Weights of a small audio captioner.
Model: 22.3M parameters, log mel input, encoder norm layernorm, encoder activation silu, encoder moe soft, encoder num experts 8, encoder layers 10, encoder width 192, decoder width 384, decoder layers 6, decoder norm layernorm, decoder activation gelu.
Training: adamw at rate 0.0011, 5800 steps.
Rows from expert 4 of block 7 of the audio encoder, named by matrix and row number. Rows with one number belong to one neuron. Each number is 128 + 32 x the weight over its row's rms, rounded and kept within 0 to 255. All counts start at 0. Numbers have three digits each. After the name is the row's rms in percent of the matrix's.
# up: expert up (encoder.blocks.7.mlp.up, 8x384x192), inputs 117-155
# down: expert down (encoder.blocks.7.mlp.down, 8x192x384, transposed), outputs 117-155
up.205 099:117173176199161149117156124089142168163115153169134165021117126132141132178141125174123125150080146096129114080181141
down.205 106:125097113177158173110182190115138031064124104156116144150119126108135167068128159045165132163140118101109158126147130
up.206 090:093161166112069104087051129093143115198112097095162130129114072168138167154173113125125094203166099207096125121101104
down.206 086:162110113133178111134151154145116084135137170081156107127123120131124169201113099097146143210104105096084123131133146
up.207 105:181126152133098035114075133138159145133145151136101119160156221141165152141139078125093137167092165124122103076048128
down.207 103:197163116062134138117096125143100187080180107102150182095193121175080152147154094120150173114179125131108094156084110
up.208 092:116133099078098103139115104116103089081186126087104084160153128132124117131123162102150185098152179143155094075111087
down.208 091:166160130134138117090118091089125192152107150155154222096199149150070151144163086181122193124150137177126141125126100
up.209 095:109135110176163147136113175144116138123115176177112171114111170165123161164100082182165117078111140166148149182109130
down.209 093:101109083151075076119093086127114130150111120117108154155133155141144150161083136101104126153121154112143152130172149
up.210 104:171128135128158090129117124154110072175136120151149074096114122104156086104131181140124121161100149135179114160149126
down.210 100:080184141140143114120165087122126106049142110096089099172163156106082143047120131099128131099078089107133163133102121
up.211 112:084165168098135165123103096164135122174228136183139134150153151180140148177116165210120097166068117100145166145105158
down.211 114:081113086151127104120185094117166064086085014130085080180129199141130163067093140098143132089135148137147147128138122
up.212 101:127081079145098102156128130107123154069119101137108100140159152108151178079149151134184143106181241126093084095068071
down.212 106:192127122116102106134069075105127156168105153140113191122187135163138117161135071187058155109082123127135136138148180
up.213 106:113095085118127106196174077124130151105096157056086085175149099110120112132098137159154170106105120123086127121177074
down.213 109:154123095132115086151116102099121116145089144136178123077172157127100111119136113136045101080112151066123143122103176
up.214 102:110118156176157181092118147088157144088136161147130135143181171131103175070146095131140128093128190131168131137098152
down.214 109:165117131127078128124156061149118213135144126141102225071189132123173145194143118116091137101160129126121159155157107
up.215 088:119122129112072104152107198075172116184074127068103107091130097138135114145126153132117134163208134113100150098147112
down.215 087:096096153142136142129142104099096108092138172170125096073157151131144091140130082117108114105086181115142153172109133
up.216 098:122108112150119131125153129062157072161071147077133095071157174101130166083093117099176111090140131132109089115151158
down.216 104:086131168166167160134099125103104064091135192128151119164082124139111103107115177132127106169134137114097121095065116
up.217 111:131139081140180112149113142159119167137169141127138171163180123170060117201106088119140154146102097138135158169140122
down.217 103:054137118141073142132094160166135091164134102118136105147038140106137098128096151121154124128127178128126092083130121
up.218 100:097171125162162110131116116168141180182161075107157161115113094242081163133090141122159123098156105098122143129140115
down.218 101:085125140155102132113139138133178059178106083123178099158056138128142113128138157165171141189110102175118132052107107
up.219 123:126147147152135123118072100103197133174140122120148175107141156145137157102126143132133104139116093116112188129086103
down.219 104:131132112067138106109137147146132137150114118114175128093110120189087083155085080133110070152181132170148111095141139
up.220 095:126127087172123136157130112154153078139068156103130136178163070139112147156115068117173107168089095134088150164128137
down.220 096:105094133072109112185098116167123118167171118137183139137064147126107080156124118116175126144112132117090111110101137
up.221 090:132114126123134152125122153093151098087160087123140156162123179133226112060165115141147172175176178146142117119070169
down.221 098:214147156080153120121049090137129146138157147111112147088169127124116159181178085151103164103149100173097131160132119
up.222 093:152122169085076080166133126126148057165161074149145088106074127137201089137117139110110167142093145091092144111089048
down.222 085:150173128086143103180082097146125141096130184054207138159135137129090122154142087105117146161180113170107140199102181
up.223 092:104118111099140112072100160172098097106152064167124154177106163128138091146171210079154147134146144122173122114084109
down.223 094:135178130122127116120098123146121150128114092135073094108149089123134113158140107120131162126174154159111119121170129
up.224 126:133120146135166132204139105138120151136113148142135102176160144127150161163181063191094166110087118140096145166153142
down.224 126:106123066118103102115147125172159149138098099119137136101132132157082115100026121076107117069110138035099146115167163
up.225 093:140106053083126103160045141123128132134128169159118169113128138102132123072146141079068101155142079145132106130089089
down.225 093:065146143154139151132174137175161105142113103177149109073123133154111097129136129133187119136131136114112122102060061
up.226 116:119137119108149138138067133145107126180179160203119125140150176205133180192114148216127126161094133132109142107126133
down.226 113:037125085133089086114145098162179083066135049115100099157090166138123140085045142093156143076139132122137117114155128
up.227 100:114163114124116110156125096143118161139184144085129122156162105160062141203104115138144110143128101154112148151145086
down.227 095:078120088116065114101121159129163096126113072135147140141073176100117107176092160136126135151123148095154089105118141
up.228 090:204156172110090088141105115136129150054132146155148135163168170139124104155128085092156117101100205202156068090101158
down.228 087:149079168114177102101125123152140180107203137123136190062173204133112145170145116146155242101150135192096123173127137
up.229 088:109159129169166091110111104112145135215117142135181082142154150148116165168089150179140136136126132103156142111105131
down.229 093:075143137156114161103183147076208094082166073131101131188127190129074184068079161085212098170138109124119112114172133
up.230 096:105153136126080110104067155113148138167178099147180136093108101094118148105119086090100125140168132151132158099129136
down.230 086:115118116129188120131170148163118096123174162066158119160096145102139134134104082053170125167180138140093138145094102
up.231 099:177146181171126101039128121123127098160118111142127139125126165129166100135135125065124102155143105144198112114133153
down.231 100:185158135106189100137103133120083143054173149075114130149165071120113135085112064106141126151093087128083162158083184
up.232 105:145111185132161133108178155134100155134079165122124157084070112103161135104113132106156132153121115106152086069096143
down.232 108:125127120161117178095116143116104112079087186163094138126109124104161125100179092098140113205185142127133155172181125
up.233 101:125159156105110103126123127092141134150162107132187109098106154101139135143130174168128109109117163116115130066100158
down.233 099:092103148192097153128203128086107095081068119154080137187129148092127127051097134074154152188151132114114151128173122
up.234 102:130104128153130100101136118138161131157119131108168120176128110211098148131055115128135131121132078168143177165123129
down.234 091:108135175158147121101138142153108100193131093119166121133060137128116115151082147138109116183120140174114092092107121
up.235 099:111144150141132129156189098130152115118124049098082040117154064123129146163118164214189155101131148095116083102160087
down.235 107:172133121129094082187059088089116144130130141120178117131167120134079136106104070088104143111092085111127146159159198
up.236 104:111131097117141115098087145097114106116128124162116127129159176070122104061158162113125113094106121112171161176126138
down.236 110:139147162146124142122165092151114150112138119144104094124147122145121118115158153161104124139140137183123138104103087
up.237 105:135156174087056037137140114111153155125140200055122093108114090165102145086117179147129122090140115179143135125125084
down.237 103:126104114176155112120146167134119146127142140138156153083125177144116146180108136158141137117115126112143116076132155
up.238 094:159085091206097124146108096097111179114057155129109131153127133110151131037132091120126138094104087142100157185152111
down.238 091:080132148098148168092128158149155111175145141141124183123113112153154087175102150168108135164139178126057120110084131
up.239 081:161127172125138103110133144120168105072096152149135185109104119182122152123134105128202132143136114130177115070146160
down.239 087:094125131148191201106122122137118079095111144097114126175130099138074133153149136110181150203131087131066164149104137
up.240 097:118165131194113106117066124153118169142202157194162121096163156157118181127104060179140134143155135117123172134128126
down.240 094:093098119126119108131199147134171084061187053069116151194118097085118134092092141095195126119118137141142100120174077
up.241 095:171094118090168107081116107158142096140106070118107085158085126127144062126165193081123114100120119124173164157116141
down.241 098:182143101102117124162066142185129178087103148085107088123130089132095194088154069175092148151132137159169111127122167
up.242 092:105112080138139157139070128146137083088153118173129143190127168128191150114181121109179096099144172133134111135103177
down.242 098:142108126155063124121085111133132169184084080157078193063150114129141115164121085146068156160095121141172141105170163
up.243 088:162103068101110166180133161224106148094148162115126110165135138177104117194126113118141087101122131124131114107119110
down.243 089:083153132129130073163081041126155107153115113100155154089103186139109089098170070138113176129147108223145138116048117
up.244 138:154100164156184136172131137123116134150123136111133119152129099123166146172159137127092130130087097132085100149205114
down.244 128:116133058088087127172129131147152143167125132148142100091111127140097111147077111118110121089124144049136159145146155
up.245 099:152144073145154063172178118117147087132132082105129080131167102112088140106145177167172151066100119142104094126137121
down.245 098:104103078145120136140116121101141160141102138125162139144169147156067130092100098153078113107115139104143171091090167
up.246 088:159112107099099103094115179121146099114157111099136126094124123103134112071084186094141128182169181209199142146123146
down.246 088:095078138117133083124126141117069160095176176101152102088086140131109129148142103133182141120103119172134120109118140
up.247 103:109148109085119091144092088137118135166168166184198128179176170140153079160110115143109142131090113127155175179145133
down.247 103:084162078127151111140160161159173108085143041107170115166096085141086146098053172120157095067153118128136102120143073
up.248 102:114103138142106156122149152143135107088089145151081181127125133156117131076133066111166108112157167124141168125114173
down.248 106:170114118121157145102056101121136137207065152144118167089126115133178143183112137176092107160133140124144171141187132
up.249 099:110134115192136181116160155096119110119124147180140154130148131180116161156106045205173085134154150094119119140139146
down.249 101:138098133173093104119093086133176113155142087108117136129124226150141167091120150098092119121082105119146124127105120
up.250 085:121115127061124024124125147156120149200098076109148116196155170157130132152127126186130149084112110105119157131141157
down.250 083:115192108167144129090178116107133138137097081165156082101186120151101145071103155164084127115079164070148109129127148
up.251 119:118170148157156132169168087090123142134100113056140091179135117087123161131083098181131188090106156148077111107158112
down.251 119:141084100132095106145126120082126162112127124135156132091157172157083109116069121105099120092090134065136127096110183
up.252 089:128156124169155094112067147149135125113173130172141170103153129150108151139074093160241120157178147138156120115049138
down.252 086:083131117205118175094138092082137087131112065137061094164130121091139126174107146077130123153165118150107119125152101
up.253 099:120125082126093125057102131118117114167127058130105098109116125092093080042091142086101134100140142137164151133115194
down.253 097:113137195157124106166194091105106108079111159151124096173103139094084143089095099129165114168158106163125142111085154
up.254 106:164126135075079072087100143158129083115137113150152128145095091134092104108111124046111091140110096118104126115120129
down.254 094:160163146149236111115126115170124139130187172072160129130143112145127154130141067095165147203092123156107121177054147
up.255 095:111110050106181128124125121176093117112150130169120100222120127118107110147147151101140151072139175126120090113099114
down.255 099:126128132138059117127076081111189166164075135172125172115165160154120130098144124171110124163166116177145084133162171
up.256 093:102140104131221117104070168115090153134158100178151115120113201147138122133118136154113099179076101139149165121116165
down.256 101:107122168166070146099122119140152106089133084164076072186107100087124149052128167116187157144158164186100117099166055
up.257 091:105116137172196089149072089047111130203125148136163182122124111137090096177134091124122158178114097093054135128141094
down.257 080:122158110104052130141147182168110100122138139118145105148081140115085110088085155105143033143110108147130131107111140
up.258 097:070152099136124110143097094185134108101132151139130110194141115162128167156109078126163186079128168175097109121162098
down.258 092:111100083198093079107116097116163182209070095131134164100190171118115094159072098147102173166114130133181123112130179
up.259 103:058119082101049053123082138110133097137173168122161125117141098139132082135068131107092152153091118108058151174111108
down.259 092:183127114099192084121139150158147142135151152101195118123156145139124117151147121164056112107098101167147160207129185
up.260 103:131156064130063110141103132118105111066118175088091134161156122160105146125087108120136113110077186136082129100121109
down.260 106:148135127073110112129076088125119194166112166171180210092186150174137130164180107190113119142157140161144136130147119
up.261 079:107172157104103040100121094142142130130169120156155106174144233115196088100125160186102125070057136138160164157115139
down.261 078:125118105167192087136151133096157137101113105139169174124148119233052146097120146157124126149181179132102120154173154
up.262 106:155144100117128078130120113078167125173136109103189141141115135154108108075082144127110112158124124200181150182098174
down.262 107:131129118143095142133131191160104137118162145113160126168069080143116120129126105116173098167159097168087105071115107
up.263 097:148140109154150106093112109119170138124178121147134151154114098144108129081103163095138097121114143176135166145109174
down.263 091:065104136165139141161142165134064086167128106110134126162040146128124130141129119155175129137097152177113088082106107
up.264 096:148132136148132132116148135088138101114128151152098136184126156099132117114088126152182156110167214149123089068106099
down.264 097:168165126140091124176067110123109200127113153132139172105193159102084135139131067184073120095111113118158157145112173
up.265 096:152128105122119110129124135123091114158086065102110102157101139120076080145102140170138169083121123126077112114093084
down.265 082:159159128117127107103089146097184114123104170118214130138185120136115165151147071126091148145112161173137155122144146
up.266 098:134108140166147200087101180103093112150103147190122116105163201108161112147163086146114103125147208115237131138120199
down.266 107:135140135164130125102144082138137101073119129133062136128103104083139159114125154076138172141123087118096139128161113
up.267 106:104148181098114128106149130117181087142123143146159120112115114132092163129114182097115080130149119110159105057094085
down.267 102:120135128169116187102183122115106122061054100126056094140152162079133086095163111105149167146154138105143121122157130
up.268 094:140103121117099088118087100087141146115119171114115171158152144159114177054121091131155177124117183150115153121105133
down.268 098:181132122104110117147115077150117178167116156134145172098188108170112172206142120173109112120095098163131147160149153
up.269 104:107130107171146069149099114095127150143140178135125126195133172106126164152124148129135161076141161136090126118114099
down.269 105:139141109124083141104137093146143170146092107165140185060219147171115128146127070162116142122104124142141111125158172
up.270 107:108105101152150092140100119093124107174097121149169204124103103144122120122168047111086085218096076162108130168156146
down.270 105:120137090055062127121091127249170132159149120126132093117076098220138096166056160146158135093116133103128140114137160
up.271 101:141126089060128094176153107124127140080122124107107063159121117105149137105185131120142170135125196170120069141141061
down.271 105:171144133124089098109101108144161179151108134122162166093133114187092085137096139179117162105166131152101128140149145
up.272 110:093142084163160149120082155149098176122148146169135140197164132202131160182105088131147097115123110121128147144112106
down.272 124:114084148119033114091082112135150099164121063125085129117073150122136126111066168115123148127152137165149085103152127
up.273 108:136141162082124152119155123117126113136085121145111160079090189115128120063121150132122083114137141129225144129114168
down.273 107:153106153185177161126161111098066119037123157114084126169127087067084163074200112106125150142136081123109148167135090
up.274 092:131100121095168100107092122079129128052217132183188109130123197106166129072156164178059138104146207184179146180111140
down.274 093:142147170148115124145121141167133185124167098114109191085122110133100114135101147137186192100126129147103139125179096
up.275 107:122132129076109055125113114118114136116220119167202099111117160094117105107148136196136164134088112129135155141075144
down.275 108:148152097096173095121156099147135156088147097084175152120188120176104153105096120151128113056125123161117146187153130
up.276 103:154129125112045075099088125151110129146136165089116147147113117151135129101125105100119108140124119126143132136113175
down.276 096:162122150103226098126128156124090133095174116117181146126157150146063163156157084130125167110116079157101185169089141
up.277 093:138136091152149097145106132164108157157102131085119156156147141160151170100069104182121174077105102164072115119090139
down.277 088:148134147080081111135086084122148143155111138142170172068170180170116137166156118144121148129185148157168118099122138
up.278 102:135076113110112123135120104060123177115114162117151107122148172109161165070158097157102137106141180148150110123113116
down.278 104:159138144137072122104116147155171158110154112136158208074164121177107120157129107167140149085132105136100132125142169
up.279 091:111133114127174105195126128120092107134120132102158095193139140112158167196106139145148161070129135112088162155148135
down.279 091:131154118121019089137110048102146146172085109128140125126169164141118107112092158107114132115108119097142107124139191
up.280 099:098110143142083117048097134130143048121117139156107208156127055127126112141118132068109057141114108139114124096061196
down.280 096:163158126106158126161121121177096172117154075073131137168119140100131097136126075124172125172128100168165167161105181
up.281 108:097134111116086137097099089128119068057185135191152132128097154128133091126067167108093145111120111110122152152103138
down.281 109:108157149156167083149172097153160167122121047093107122155148141119121132082102105133128135115112117171161113135114147
up.282 115:126113157091050081098092107125121065136157141146169127148124098100123083121136124049124078184135129120094088084089159
down.282 110:152185157068178111084132136143104130089150121072160125097118098135108155123163068081154141164157113158116168167081136
up.283 100:121163176156108161148135142181109135149127144091133149069155090142141157143091093110161103142206131150111123076151100
down.283 096:105120177178208152098110128106146101124151168096136117180091151108128137156139110014156151209091097115116103133115150
up.284 097:132099131096083104136099084111140125172127147088116128156114067075127095140084154163130133132106142150094116124149115
down.284 094:168157133067123106116080140106113174122126186128211176104180156173125146193140098163064148078124171131127133147141132
up.285 086:112153102169111139156118159130124130110128103084131137128107051166091162161129190076227110141199146134138129097120106
down.285 088:115112172198127170110123146120167094137090111109119084152069195084139117173157098148150143245140115184149101122133130
up.286 107:170144191107121102144194110128140111162066096045095060124115130121123096110093162169117179147103126133084094115115110
down.286 105:162116089149131133144132121095120153072114183103136098161174133098092145093127067113092111129116119051122147189161193
up.287 086:109159162170196133147122130072120104153139198210145171129117109147151211086159144184130117133111143133124111112132158
down.287 092:116102063172124235117161166125094116098087095127052124140135166097143098103147113056117078129120144112132121140159094
up.288 097:167160159154167132111146127130116158159053123105132151171156139144120134137096113116132113137127091101157117091166131
down.288 099:120133197178137195112113136104134094151125107156109112168110124137168138100167157142162098196136121137152098120122085
up.289 109:101115113131129223088159152118119117094079169142107145121131119102133178096117129067218134100147196128167130105120130
down.289 111:171114116143053147097076089078127181156092182153131219121151152138174117164156132170070091170102148151159150155144167
up.290 102:136084170141153126188159164092120128140129132120100158102101080165138146087177105110112125164175107100089114133133116
down.290 108:150119097121141131121107122146112097148104152143149151100123111187171108184123130158086132105091167076107158129115197
up.291 099:119157092151144115151127105145154127155167148120103105168119100151041159198127126096143135164158107140065147154162114
down.291 097:063119101091056119116095165133126082136102093135145119154066114087136061179071153118134133151114139106115131076119124
up.292 101:099183127135135160103061157144075115142162155203135128102172142165112156163109094192090103131048098143110147128071149
down.292 099:070137088124102088126155078165184091119189079080098120164095129154111107100085156104153141120157106170158133140141114
up.293 099:168171170140112104047109125094131151159152070155152127133132173135135101058093128088115138132139183138141134136081114
down.293 094:144102117137168128152130115122097128083182138110155092164129097126107155126146086108183111188180147202101128117091139
up.294 118:143108126134201102172157106154117203107152112111166068139127096100175149162164093182099156100083101126104131163170087
down.294 117:079109068111063114146143116154144115151105122136147138141103151163113130151018143123100098065100149073110173112141178
up.295 096:137167184171112139129113179098145126124143184148150196066117105151118199130206125186142074163172142124181111103144169
down.295 100:116084102176155206118190126106092038112093077114053114139131106122143115132151110093134154107090098103136146175183123
up.296 095:162092132181151103165127111122150101157119125162156180096095091143108128105154062080106116173128085138093128185134124
down.296 093:084125133031118120146077148202147111183161137088174122106079101184143127147112116145128163137116151126086144115123150
up.297 104:120134159090106140073125117144113104078156109182120121093093152147143095086131165126111140168138156117189141107105209
down.297 107:164137133131164097156119114100109152049136150082083148104135077076107152101186098083101161074130079179134115156147124
up.298 093:150117063070102085148154084130119157056141159103107092201137121109113158129145180189127143089149186126096122128092126
down.298 095:142130114116110093157073091084125152172081132160106207090202157167128145151145077169091118113138127147142105164163162
up.299 093:082121123112136163203143136128090146079171129122140100179116115104131175104123131144122160125132130140095122105126123
down.299 103:155130117091092111139091059136131155192099157153172181085183146174135081144127135183091118099111125126150130156142190
up.300 096:148169178167196120146154122158123098146082114124093160126111099137124173166179095231141120102120100160106121100133082
down.300 098:125077099139141162152112111161157081151142120110117084171110175157121186146060157096134110116066143073107159131090127
up.301 091:108129125167141120145127148161131166143153176157147123063144112137094175173104122161139150204134110087134134128152145
down.301 093:098166135163154140135144132121142064087159081127125100166106163096098138103126162084219107174137095103126081119149128
up.302 104:142127122176106115104129151109073146171090088104107117058130127090175116128093126099135068158143104122147112111170172
down.302 098:175111159130170157130125093122140105080150159134095092148139142085088145079189083085152098224114088142093150157067154
up.303 091:098093102134120149159148180172143137090115141162083112121131132127097161086128119136178143121167187147091103109103136
down.303 100:166112143117113099111053057104119153170116114168148189130189153159146146178131151170084115125095107155133156147149165
up.304 094:144107148101030090128138074113135145176105149105123137126122117123096086058128131156114194169098103166056093157121126
down.304 085:115136125116160129123116158145108125133136158089206126149163130213126142139152122155150102155133113080098098124087148
up.305 103:089082086131136124109100171163085081075139104186151101177165170050146121108180206112134106182172147131147133146112154
down.305 103:210159178111140136141121082160146162155141072131054114100113109091161141148120131137069166059125110189105127114164106
up.306 105:141117117158187163144150135125128096087122184115124165188132073128054143115158101077133136123158175178144114143112135
down.306 114:107124104139114167099060118152107135204090185141143136102115146114165112206129124145127110143105152126137131118148159
up.307 099:152163154182150179124183097088164114102091152148077132076122084137122132095169151146158115154185125130192109070101132
down.307 108:147137096139154144125097186095077077083128132119100113128093100067157115161160104083146138103111120097120138164147065
up.308 096:134140108126104119182137145173114109084086133139126142162119117097135149141148131191100195108120182147111099173116106
down.308 092:145141171100133091185075099085125139153172113091142151124139107155105113154138092145079130096100130111122145106094152
up.309 098:174147133148081128072150140140137108154077109111106104089084128128165123094106136085149130102146144148169074089113138
down.309 100:110127177112178128142102140090082134054133211115135130134114105119073185094175113083144117205113109158116143154131112
up.310 096:127090129124117077159133139073130173140072178061146074159131152096184117119122161142118132099141131071102101116149123
down.310 102:196113111125092137159153078122107139137135138198118186027141084146131119111116118221122178108144165097122140124168170
up.311 090:178154097187155108128138130141144102153118146136132086073168173137092139154072107143175130158093177146133164124176191
down.311 090:030112109178154082123155095070150070114116083127108107131115163121097151094103163104161134111064132093152129092120132
up.312 106:154129118118078105121096137128128141149150164134184191126172160109145172086098105066119102160098154136134158121102127
down.312 098:161101140092158093087127127156108139085192161090187146149136110171133120165151140170164152154138101134107135147103127
up.313 080:153151106113091035121122142157138089137133100084133102145130135089159121102082203150148147095149184127133111071114129
down.313 081:121153142113127133171093108062119174081130102123187178140162112151041072133154062144109145136126091170105113150077189
up.314 093:099131106140105174108130127136115068074158181172113129166151148164103123145114120093130143143103094150118159146122138
down.314 094:123205143076116108127111120147101139190143098083156139138097084145165117131116091114132091133118128160143110095127137
up.315 089:144154082073077081124099091169154141124227141122129107104108140104153111089151198139058124112103135124134180152163123
down.315 091:143144122107198122168181171133160136130088087128189116104139131148095146106117120207120188097148091149099150125134174
up.316 107:136157087098144154089109118182088151154159136221142077150157187153161144101092134175103158135083128141160157139127154
down.316 107:083119154107136108132175124109162127091169084125118136173100126149101166057093166107194098104118114161107109112183093
up.317 085:086125106142116099170108129103144130096187145164141083147107142155107110131104155183115101096098156130104078144132083
down.317 087:162175094105149156118094079117188162149066125114184151163186150193140124128143128113137138120098131157168117112193146
up.318 110:072143157104120149127071097136135139169150134167115113167141143187132139202090116183117145164072106123087155149108149
down.318 104:078107082107089076170165113136169118075154093111113082128117179109116137067082107065130104113108109100146127153201156
up.319 090:112100135140162131106133141157142134081092090174111135193168176145172155015133110112095194110143191194200109133119134
down.319 092:159101154127123157104069132139106214156145129110102220096143090145145104159157112122146119159125111136163124161131135
up.320 103:158165141150115060103143128143170140153153128080168156185133075214068181156078146051149100142144116174137144164106156
down.320 097:100111147136136134146119156150094118192153127172145125138059112123154113178146103137176119182110118180078094080117083
up.321 102:134155149122154116069100127153153189203091099117176123143123163129153153068105138150167163149134113115123132104125112
down.321 101:094126179147081124119136149103148113130127121115155147188106153153144116177134154136167114168148130171085094102109118
up.322 100:114155070109176129165080105159086143130191134191129127169151122144135150168132115159070168131067103144128147153102135
down.322 101:075129125116095080148123130155196115109135123134128140168080137161126116074092158110184106098182136134101102099159111
up.323 107:121113118101099031092085138145154100143188173098113095119101106139119112145121166081123126149118121099126098116088151
down.323 101:201139159093220084124094154132109153132134123066206153150151104125086183142160029107075129085111129171100176178110161
up.324 092:089164119130136091110100193130168113129164144112166172090092064085107151089180159137148095212175136113176078123125180
down.324 093:105116135192153195114190118155045095132071133138026074119150094086118115126111104102151164121127108114093134160204133
up.325 100:127112134168061089105132212177130126112188091138128129105129119148148075134141124094125094133110109094126101116118127
down.325 092:192102172096181091087061076139101117109152192088165096134179119121115130107168080080131174118127105218143161170109132
up.326 095:147150129091125099171157140160115153082144139103181089233124145125190138174142127186126178079150199138138120102118096
down.326 094:123118126145099117127094077100140174167107125118143168073172149119064110159099118146107150086140141115151115150186175
up.327 103:114092168172167113116144127082101103161069132122118207095127080127144112092183149140126132160091054104105168136143162
down.327 100:090111081123155155149101176200161104137116149125123123132112160162130130159111102091137088140098136030101150119109103
up.328 107:098141111115146106187119164069175158189139149128169153088112112121114153093154198162109123152094134079112137112155114
down.328 111:110105164232118198071217100124130076066082084188079111161138161128092131074097167139178133122166150142125148119132110
up.329 100:129153125139191110098066129134104175177144143151142063156110207156157146165106134137134102133143129115128190116131170
down.329 102:106112153137084141090191155115166068068128064169082081160102182084164143066116174127172134173164140184160127099142095
up.330 095:105142170131099165175171170070132166112136181119128158059098107130163171104176165141132101212136161090138134091144153
down.330 103:110126134170169183079176117092099068081082112178083124098150088056150140098141149106145149114136119099135153148156094
up.331 103:159149132087095112136111110099154130189139112094087097117094074109068080106086121166095151136099102167105124144136088
down.331 106:121114083112117107118115179130095173147135225121182141112116144139109142136132088127104125121125140094108126121166127
up.332 102:113183150121117136160176095137119124183126134074097113098145103106087151119076097123187164111122098125065100123139094
down.332 113:092095101148118110117124119082151126127080175146160121138167189145118113141083115150072103133100161033121164117114218
up.333 104:140173125145176112211139138131111119091121084129149110142137145110140132151166119164083160109107108135131125135190101
down.333 098:099100102109124138161149109136156141201130113125154146143107156175109090138058102102117105083116144062119153112120178
up.334 111:137151119124130095152128083115119134094182109143156051149146148113161143107102145166135141073109172107168135125137103
down.334 109:098101136195131090118211101078125143100153112114155162163149168133076179067100151146138151077095120109118138116135135
up.335 103:106126093098114111097054084129112135143122118158157119173129186160159087132149165115133144076092170122101094128082098
down.335 102:113170166146111107110104132131191141128123092161122162140141131211104133117127113147183103174203130145100136116159130
up.336 091:153114111142176133141110105075095177100117156124170093186124162111152144168136121167083152133106125142097137151131114
down.336 087:132081077122084102124131095151132123152163076114148166026131153089106087162084141137155150105134166097100124149164186
up.337 081:144104069149207137139127106101150157174066151108092132111123089132132187139114057063146077121140130115090138140157104
down.337 082:050078182119101155090138160130109080137175131164155146126080104106169034163113142138133141148120151156116111103130068
up.338 100:184118134132067115078111162158093089098150113113107138067088128129154076058121124070136105139158138109148111142157176
down.338 104:144118163146177121144162076131083135077167165101126106184124120106096108090176063108133114131102066181139170169084145
up.339 098:095132102113138114156160108124117122099104088096089079217118104112136168145139153165171164086141187138101087133117086
down.339 102:147140130119104089156070058110148182162097132160143185084195188150134090130142119155078148126117144132152148143116128
up.340 083:135130186093163081072104118113172108151201105155165101113052146102199078067178187117158142172146174200146147132090105
down.340 086:152151111082108151123077159174150190087125165114128167114165144137133130157081117160135153131158118128088136142203141
up.341 089:097112081144146142174152079193073140104093145125160119158178099136109140134077151144149149071123139105090139112161097
down.341 084:089123127139088132128122130067171158136064132146174146104131175164168119139134165169096100144116141102139102102145164
up.342 111:122184082164187142161198156166113107119157142118094097128140137127128173215125081161145133107133131132054108105151154
down.342 120:076105092141098116123138076113183108157083126115161085116108171168105163104077155114085098084076147083096150105096166
up.343 100:110121129062100104184112176115120104129106130109113105202144087129142144149146139158213141096159196154062080153108099
down.343 098:203126120093104109139086085116113183126103166115163148090216145109105117164153094148086155115102152155138132158112153
up.344 100:142107196107086054101093090099155121168151109148132177151099170125162119140178099137122132174096144084120114112095139
down.344 100:159174106064127109190095121150108165048181138094143115139180101151084148141138037092138151144156106156110117200074139
up.345 103:126150191175110111086171098106121093121096098132128138139113095134156113186089147167151122122136176105146070084102138
down.345 104:169126102138164108139136133073131128070171135067116114134164159105073167075146093086102165104099094115141177171112168
up.346 103:135134133093134136069144112138048144147198107172169069124153162126143099112144133157132102123140188102206143133083197
down.346 108:123131180134132101120172122104147145059164097154053125133145102102099171073129121080122162100096073174127133157150120
up.347 092:117148124130154090187128108139143162126179170151161118183177129169106156188088079151126124067056077122113113144155116
down.347 093:068125097161105130139119079130174175163108080135164153107143152136093090102085139146152122151119127072124112127171169
up.348 103:078114160145141153139135153088178177145163150152157197099090108117135106141208178121137132182125092089116103072173108
down.348 104:154159127118137167117162148136137082070103149130098136111150124118122123112121145103141148138150149062093118143168097
up.349 100:176147188154138063116177104057145154108127133136123166114100121154163128149176144165075161159107126130146125136185095
down.349 099:131127062097177154148114163156115093091169126103146153133119121167100128120107111130172127110143143066075128126179161
up.350 112:125121073133105105102118138125103149095084163152119119142167196148165122091135080155101164080131197151113104107083154
down.350 115:164139127135119143155086057128130187142143154179135229085180098168139145151150147169091126147118124139154146136183155